Weights of a small image classifier.
Training: batches of 128, held-out accuracy 82%.
Rows from block 2 of a small image classifier, named by matrix and row number. Rows with one number belong to one neuron. Each number is 200 + 40 x the weight over its row's rms, rounded and kept within 0 to 999. All counts start at 0. After the name is the row's rms in percent of the matrix's.
After each neuron's rows are labels from the 100 images, of 14976, where the neuron reaches its highest value: "top examples" is what is common among them. Only what is clearly more common there than usual is listed. The data: single toy objects rendered from many sides on busy backdrops.
# fc1: MLP up (model.blocks.2.mlp.fc1.weight, 768x192), inputs 144-191
# fc2: MLP down (model.blocks.2.mlp.fc2.weight, 192x768, transposed), outputs 144-191

fc1.693,089,170,188,158,251,106,161,270,180,145,244,157,162,159,250,267,202,142,129,211,151,209,216,241,176,202,274,194,223,158,154,301,252,176,175,267,200,210,178,192,143,243,161,210,253,205,195,166,244
fc2.693,088,194,137,231,212,256,220,220,193,195,180,218,181,133,268,209,258,227,245,182,194,260,177,134,150,149,198,189,240,184,188,200,149,166,210,162,217,198,164,207,229,148,234,123,179,200,274,155,259
top examples: ladder

fc1.367,100,242,204,224,236,178,199,141,181,216,163,183,174,132,64,231,247,164,185,174,176,197,319,167,270,243,224,237,260,202,207,220,185,146,272,251,238,193,117,252,206,204,212,223,222,199,209,124,182
fc2.367,106,187,254,161,177,167,191,258,225,225,104,232,212,165,134,219,183,223,267,166,161,271,210,124,185,284,252,207,238,168,171,227,173,206,158,209,210,163,143,204,237,159,207,160,275,208,172,175,264
top examples: red; hammer

fc1.88,085,232,189,206,146,196,270,158,190,218,269,192,166,238,298,242,204,173,250,190,203,133,271,239,225,199,247,247,201,230,244,197,232,197,199,265,199,239,176,188,187,229,192,242,162,168,239,134,226
fc2.88,082,199,265,235,129,182,133,244,282,289,197,254,203,180,203,162,164,183,202,143,200,145,215,172,169,178,289,197,305,240,233,243,225,278,254,218,152,197,185,177,228,133,208,241,198,207,227,209,196
top examples: ladder

fc1.614,107,224,265,237,196,217,147,248,251,264,143,166,198,143,253,209,163,224,234,207,248,166,224,161,196,120,200,219,243,176,185,155,215,101,275,212,157,236,305,228,221,235,221,250,237,224,218,148,153
fc2.614,113,214,201,152,267,168,178,116,231,130,203,203,171,204,247,213,206,167,202,281,151,167,248,241,126,195,224,160,156,261,178,165,197,143,120,208,201,213,240,205,253,208,227,203,207,218,155,239,167
top examples: teal

fc1.706,125,231,169,194,278,199,282,188,224,185,58,231,210,130,181,194,190,196,168,213,137,178,248,195,180,207,168,227,227,146,282,229,159,262,170,209,158,178,99,203,131,206,160,190,240,284,163,152,144
fc2.706,118,217,226,224,221,175,238,168,148,267,205,195,188,99,151,254,201,258,172,161,128,232,153,191,128,155,160,138,245,201,266,249,161,224,190,174,215,158,202,136,232,159,260,190,185,208,182,98,185
top examples: ladder

fc1.497,105,214,158,228,151,221,204,203,184,178,191,176,235,206,167,287,276,229,190,226,216,169,164,164,221,157,223,241,120,206,229,159,200,254,202,286,229,153,209,192,116,216,198,292,218,222,216,225,272
fc2.497,106,172,186,288,120,193,260,264,198,217,243,128,148,286,131,155,175,185,142,200,212,171,129,165,256,235,136,176,175,203,215,149,222,232,166,159,150,131,223,193,186,101,228,196,244,178,219,237,212
top examples: purple

fc1.397,144,193,193,247,256,252,201,158,189,207,237,194,204,206,189,212,221,174,182,253,229,168,152,168,202,177,226,254,200,224,163,179,324,217,206,227,168,119,206,234,168,211,209,151,124,185,221,133,140
fc2.397,137,198,172,219,181,180,251,159,245,172,231,230,288,186,160,175,161,230,244,226,223,214,177,216,223,231,250,189,215,141,223,285,160,77,247,98,220,281,188,186,176,138,178,254,225,200,173,230,219
top examples: orange

fc1.732,105,245,229,231,218,190,198,286,199,185,200,180,163,189,115,218,254,179,131,169,213,179,178,189,257,220,174,244,151,129,225,224,220,238,222,187,263,258,177,180,197,224,217,216,245,171,126,138,199
fc2.732,104,255,180,111,213,201,171,204,219,199,227,181,198,286,125,216,251,193,241,224,179,236,223,184,201,160,243,271,195,280,183,119,197,181,184,202,215,136,192,125,153,128,195,196,256,209,228,240,171
top examples: red; hammer

fc1.254,114,155,187,179,234,192,218,226,196,211,194,189,162,281,213,232,218,198,155,119,244,130,235,164,159,210,132,121,270,165,204,256,219,185,189,178,137,199,255,206,285,222,214,282,270,206,229,147,241
fc2.254,117,218,207,202,269,200,225,229,152,212,252,204,133,199,217,192,176,311,151,195,228,114,195,190,166,144,193,298,220,272,173,275,145,191,234,184,237,175,206,223,199,217,213,167,253,194,223,171,128
top examples: orange; yellow

fc1.701,118,292,139,155,196,258,178,225,214,204,222,209,224,193,159,277,223,257,159,191,157,177,122,205,205,144,165,260,203,247,173,205,285,163,246,174,170,226,120,272,161,247,167,233,225,182,258,237,219
fc2.701,120,71,238,194,212,112,211,245,198,214,146,228,210,205,166,124,238,166,223,231,212,165,171,167,198,212,250,273,230,165,211,225,216,220,153,196,154,123,189,230,187,92,181,240,176,133,169,177,228
top examples: orange

fc1.342,123,195,215,256,176,187,220,205,196,178,131,159,146,182,239,269,247,250,209,178,228,170,255,109,219,99,166,256,196,251,195,226,133,189,151,128,261,170,225,200,128,218,216,191,243,179,166,217,205
fc2.342,127,209,225,215,219,244,201,238,127,236,193,154,280,150,173,136,231,215,171,220,213,124,181,198,267,234,193,202,235,191,231,218,238,224,204,213,241,90,270,211,202,205,237,216,135,121,163,190,150
top examples: orange

fc1.290,106,136,191,165,223,161,179,159,222,130,213,212,184,174,207,221,166,244,212,140,148,238,239,103,215,115,268,183,171,206,222,204,128,259,200,295,247,197,261,216,146,226,171,233,203,160,191,244,186
fc2.290,107,217,223,141,250,135,243,152,204,195,141,294,164,195,242,160,219,148,156,224,181,224,240,207,211,193,196,279,196,179,229,196,208,242,201,192,206,165,155,194,164,175,198,191,249,292,262,247,256
top examples: teal

fc1.609,097,225,175,127,200,200,229,213,175,266,165,190,190,133,211,225,167,186,175,263,161,149,192,173,232,180,158,148,247,239,168,242,139,149,150,279,206,202,169,196,239,208,211,139,176,194,171,228,232
fc2.609,102,178,213,205,262,132,246,213,173,118,277,208,205,262,249,156,264,143,248,214,234,174,226,158,225,248,215,269,184,287,178,234,152,185,210,223,208,180,209,232,242,214,191,254,154,240,216,240,223
top examples: red

fc1.717,099,140,174,196,287,222,206,190,190,227,172,229,217,200,146,188,154,195,179,186,207,119,237,196,185,223,161,236,175,205,193,258,136,209,232,142,216,241,205,262,117,179,219,203,246,248,142,149,198
fc2.717,095,186,241,274,245,158,168,149,194,216,173,133,223,191,241,240,165,219,220,209,179,171,168,216,124,252,215,192,220,207,203,162,209,151,195,213,152,128,206,198,213,252,262,109,174,320,160,187,253
top examples: ladder

fc1.515,113,222,269,242,206,226,205,217,173,285,175,195,245,201,148,208,233,162,95,233,155,206,200,174,265,180,155,211,205,192,178,258,141,231,269,157,220,184,196,216,222,144,224,211,224,250,274,217,219
fc2.515,115,269,208,207,156,248,177,220,180,236,280,143,161,174,206,211,200,126,293,165,182,222,208,193,157,198,174,223,230,227,194,189,225,144,119,224,188,240,221,201,220,218,236,226,137,160,292,180,235
top examples: purple

fc1.437,111,194,215,194,184,187,180,226,118,230,276,142,199,200,196,181,147,113,234,307,105,198,175,156,278,175,200,224,185,186,213,196,201,233,185,110,189,241,239,199,250,214,230,234,249,287,186,179,242
fc2.437,102,213,236,217,198,182,242,148,196,119,166,182,206,235,134,244,207,252,213,220,120,191,197,159,170,201,117,218,212,164,129,245,211,167,168,177,251,238,205,168,233,250,269,217,264,192,232,163,239
top examples: orange

fc1.274,101,198,133,217,198,204,162,204,207,284,179,242,204,257,273,211,205,184,266,135,233,200,295,203,176,234,197,179,256,179,130,206,160,150,301,186,143,248,142,214,234,245,158,229,217,147,137,251,175
fc2.274,103,191,261,160,229,232,260,209,177,166,174,176,160,260,163,223,183,126,189,220,187,282,163,221,183,212,237,180,135,248,219,178,165,222,199,212,196,179,182,220,229,215,152,164,245,217,183,197,215
top examples: teal

fc1.489,128,188,253,246,247,291,202,184,229,211,193,177,194,205,231,201,265,252,210,221,243,201,222,234,102,219,97,217,264,211,222,182,161,157,207,209,267,294,231,205,144,225,176,223,164,176,229,212,138
fc2.489,130,185,202,253,208,186,200,174,147,152,267,165,232,197,173,161,196,189,134,173,188,168,210,193,167,223,138,241,196,197,173,216,131,256,129,239,240,233,200,198,148,164,265,159,242,170,205,262,185
top examples: teal; blue

fc1.361,095,238,252,246,111,127,182,211,191,225,231,168,212,167,275,250,189,201,195,133,169,229,165,219,203,138,179,175,258,203,185,190,262,200,209,228,250,195,158,180,202,283,208,220,235,134,232,229,182
fc2.361,096,193,272,265,206,152,126,209,191,164,174,230,206,175,191,224,187,158,224,229,127,224,157,191,166,145,251,122,202,260,194,225,207,197,263,198,149,182,182,194,232,179,199,213,227,251,167,207,265
top examples: red

fc1.44,091,291,220,219,216,245,202,188,192,217,222,180,137,172,161,291,209,260,198,181,239,144,204,255,274,210,168,241,198,208,181,217,298,271,95,232,216,201,165,108,233,202,209,190,207,209,159,130,223
fc2.44,091,131,175,227,210,132,218,212,216,193,234,267,251,131,246,173,182,256,263,230,193,186,142,257,247,199,155,236,192,199,229,175,159,160,162,164,229,219,154,222,238,213,158,148,186,237,161,238,243
top examples: red

fc1.59,110,222,204,187,149,212,190,218,191,287,180,213,250,154,224,244,242,258,201,221,268,126,187,233,217,171,212,164,274,185,263,253,231,144,202,214,241,203,166,146,190,223,172,256,220,234,140,131,159
fc2.59,106,234,221,203,217,182,136,235,188,235,234,219,242,158,235,249,185,200,245,171,164,271,179,130,193,254,207,212,219,230,257,185,162,251,235,197,194,153,244,211,147,197,179,193,160,188,221,222,130
top examples: red; ladder

fc1.339,089,183,274,188,239,201,170,236,201,196,171,153,262,196,100,227,199,196,202,193,211,131,161,193,243,201,216,146,167,169,179,221,158,213,215,60,185,160,149,250,195,138,170,226,207,196,197,184,263
fc2.339,094,168,287,188,154,204,193,238,162,190,157,184,235,243,102,217,172,190,181,240,180,187,219,266,211,209,204,271,185,160,221,184,204,184,138,175,146,172,119,132,157,279,191,127,113,244,226,184,188
top examples: ladder

fc1.3,090,178,205,151,193,161,190,196,153,168,221,248,225,165,164,175,186,95,160,210,137,144,168,202,145,169,257,230,218,204,213,239,150,200,233,176,170,201,269,215,179,200,124,242,130,201,136,235,219
fc2.3,092,245,191,202,214,183,242,200,308,203,303,230,208,284,236,194,200,271,240,202,210,115,215,246,216,172,199,225,164,180,139,175,205,249,225,202,283,244,238,220,234,144,210,224,239,193,150,142,249
top examples: orange

fc1.541,132,120,122,230,253,131,205,158,157,260,235,169,187,212,199,208,228,251,189,188,201,224,242,208,138,188,185,269,211,197,264,243,189,209,280,256,207,202,182,170,224,137,236,189,270,238,234,238,129
fc2.541,135,227,205,207,174,175,164,203,184,219,240,202,213,237,254,234,193,169,205,181,140,132,229,155,140,283,222,176,192,244,265,126,235,167,186,191,203,208,224,168,167,218,179,246,146,216,313,198,140
top examples: purple

fc1.7,109,171,230,168,195,189,131,160,85,206,188,198,170,195,156,216,266,205,262,155,170,193,210,139,183,163,213,207,251,182,172,240,214,226,157,214,184,222,192,124,216,229,146,197,201,178,124,254,209
fc2.7,105,184,148,223,175,175,226,171,165,250,270,223,187,184,211,276,258,220,109,182,188,210,248,200,216,201,189,260,172,141,230,248,154,197,275,255,212,156,171,206,184,189,155,288,177,226,197,258,234
top examples: teal; green

fc1.138,123,192,192,137,195,231,220,222,227,144,261,202,224,140,230,215,207,160,202,178,298,181,212,154,136,236,255,170,158,255,205,253,270,206,175,182,170,233,238,257,129,188,253,250,182,236,138,198,206
fc2.138,121,125,218,257,240,189,258,242,167,228,236,134,204,142,182,236,176,267,285,226,246,263,169,209,174,255,194,158,90,178,227,184,198,127,250,159,232,224,173,203,277,270,247,274,184,243,154,202,153
top examples: purple

fc1.629,097,174,198,201,203,164,163,164,147,204,203,110,225,173,230,185,218,197,162,180,242,202,188,164,214,137,186,279,159,203,162,283,204,202,168,240,178,191,161,153,159,201,129,212,240,176,212,218,159
fc2.629,098,259,160,227,178,131,216,217,178,160,209,225,206,229,195,193,147,160,226,204,189,222,184,108,194,148,223,220,172,174,201,166,274,130,253,279,250,267,222,171,278,132,168,207,150,169,183,237,176
top examples: purple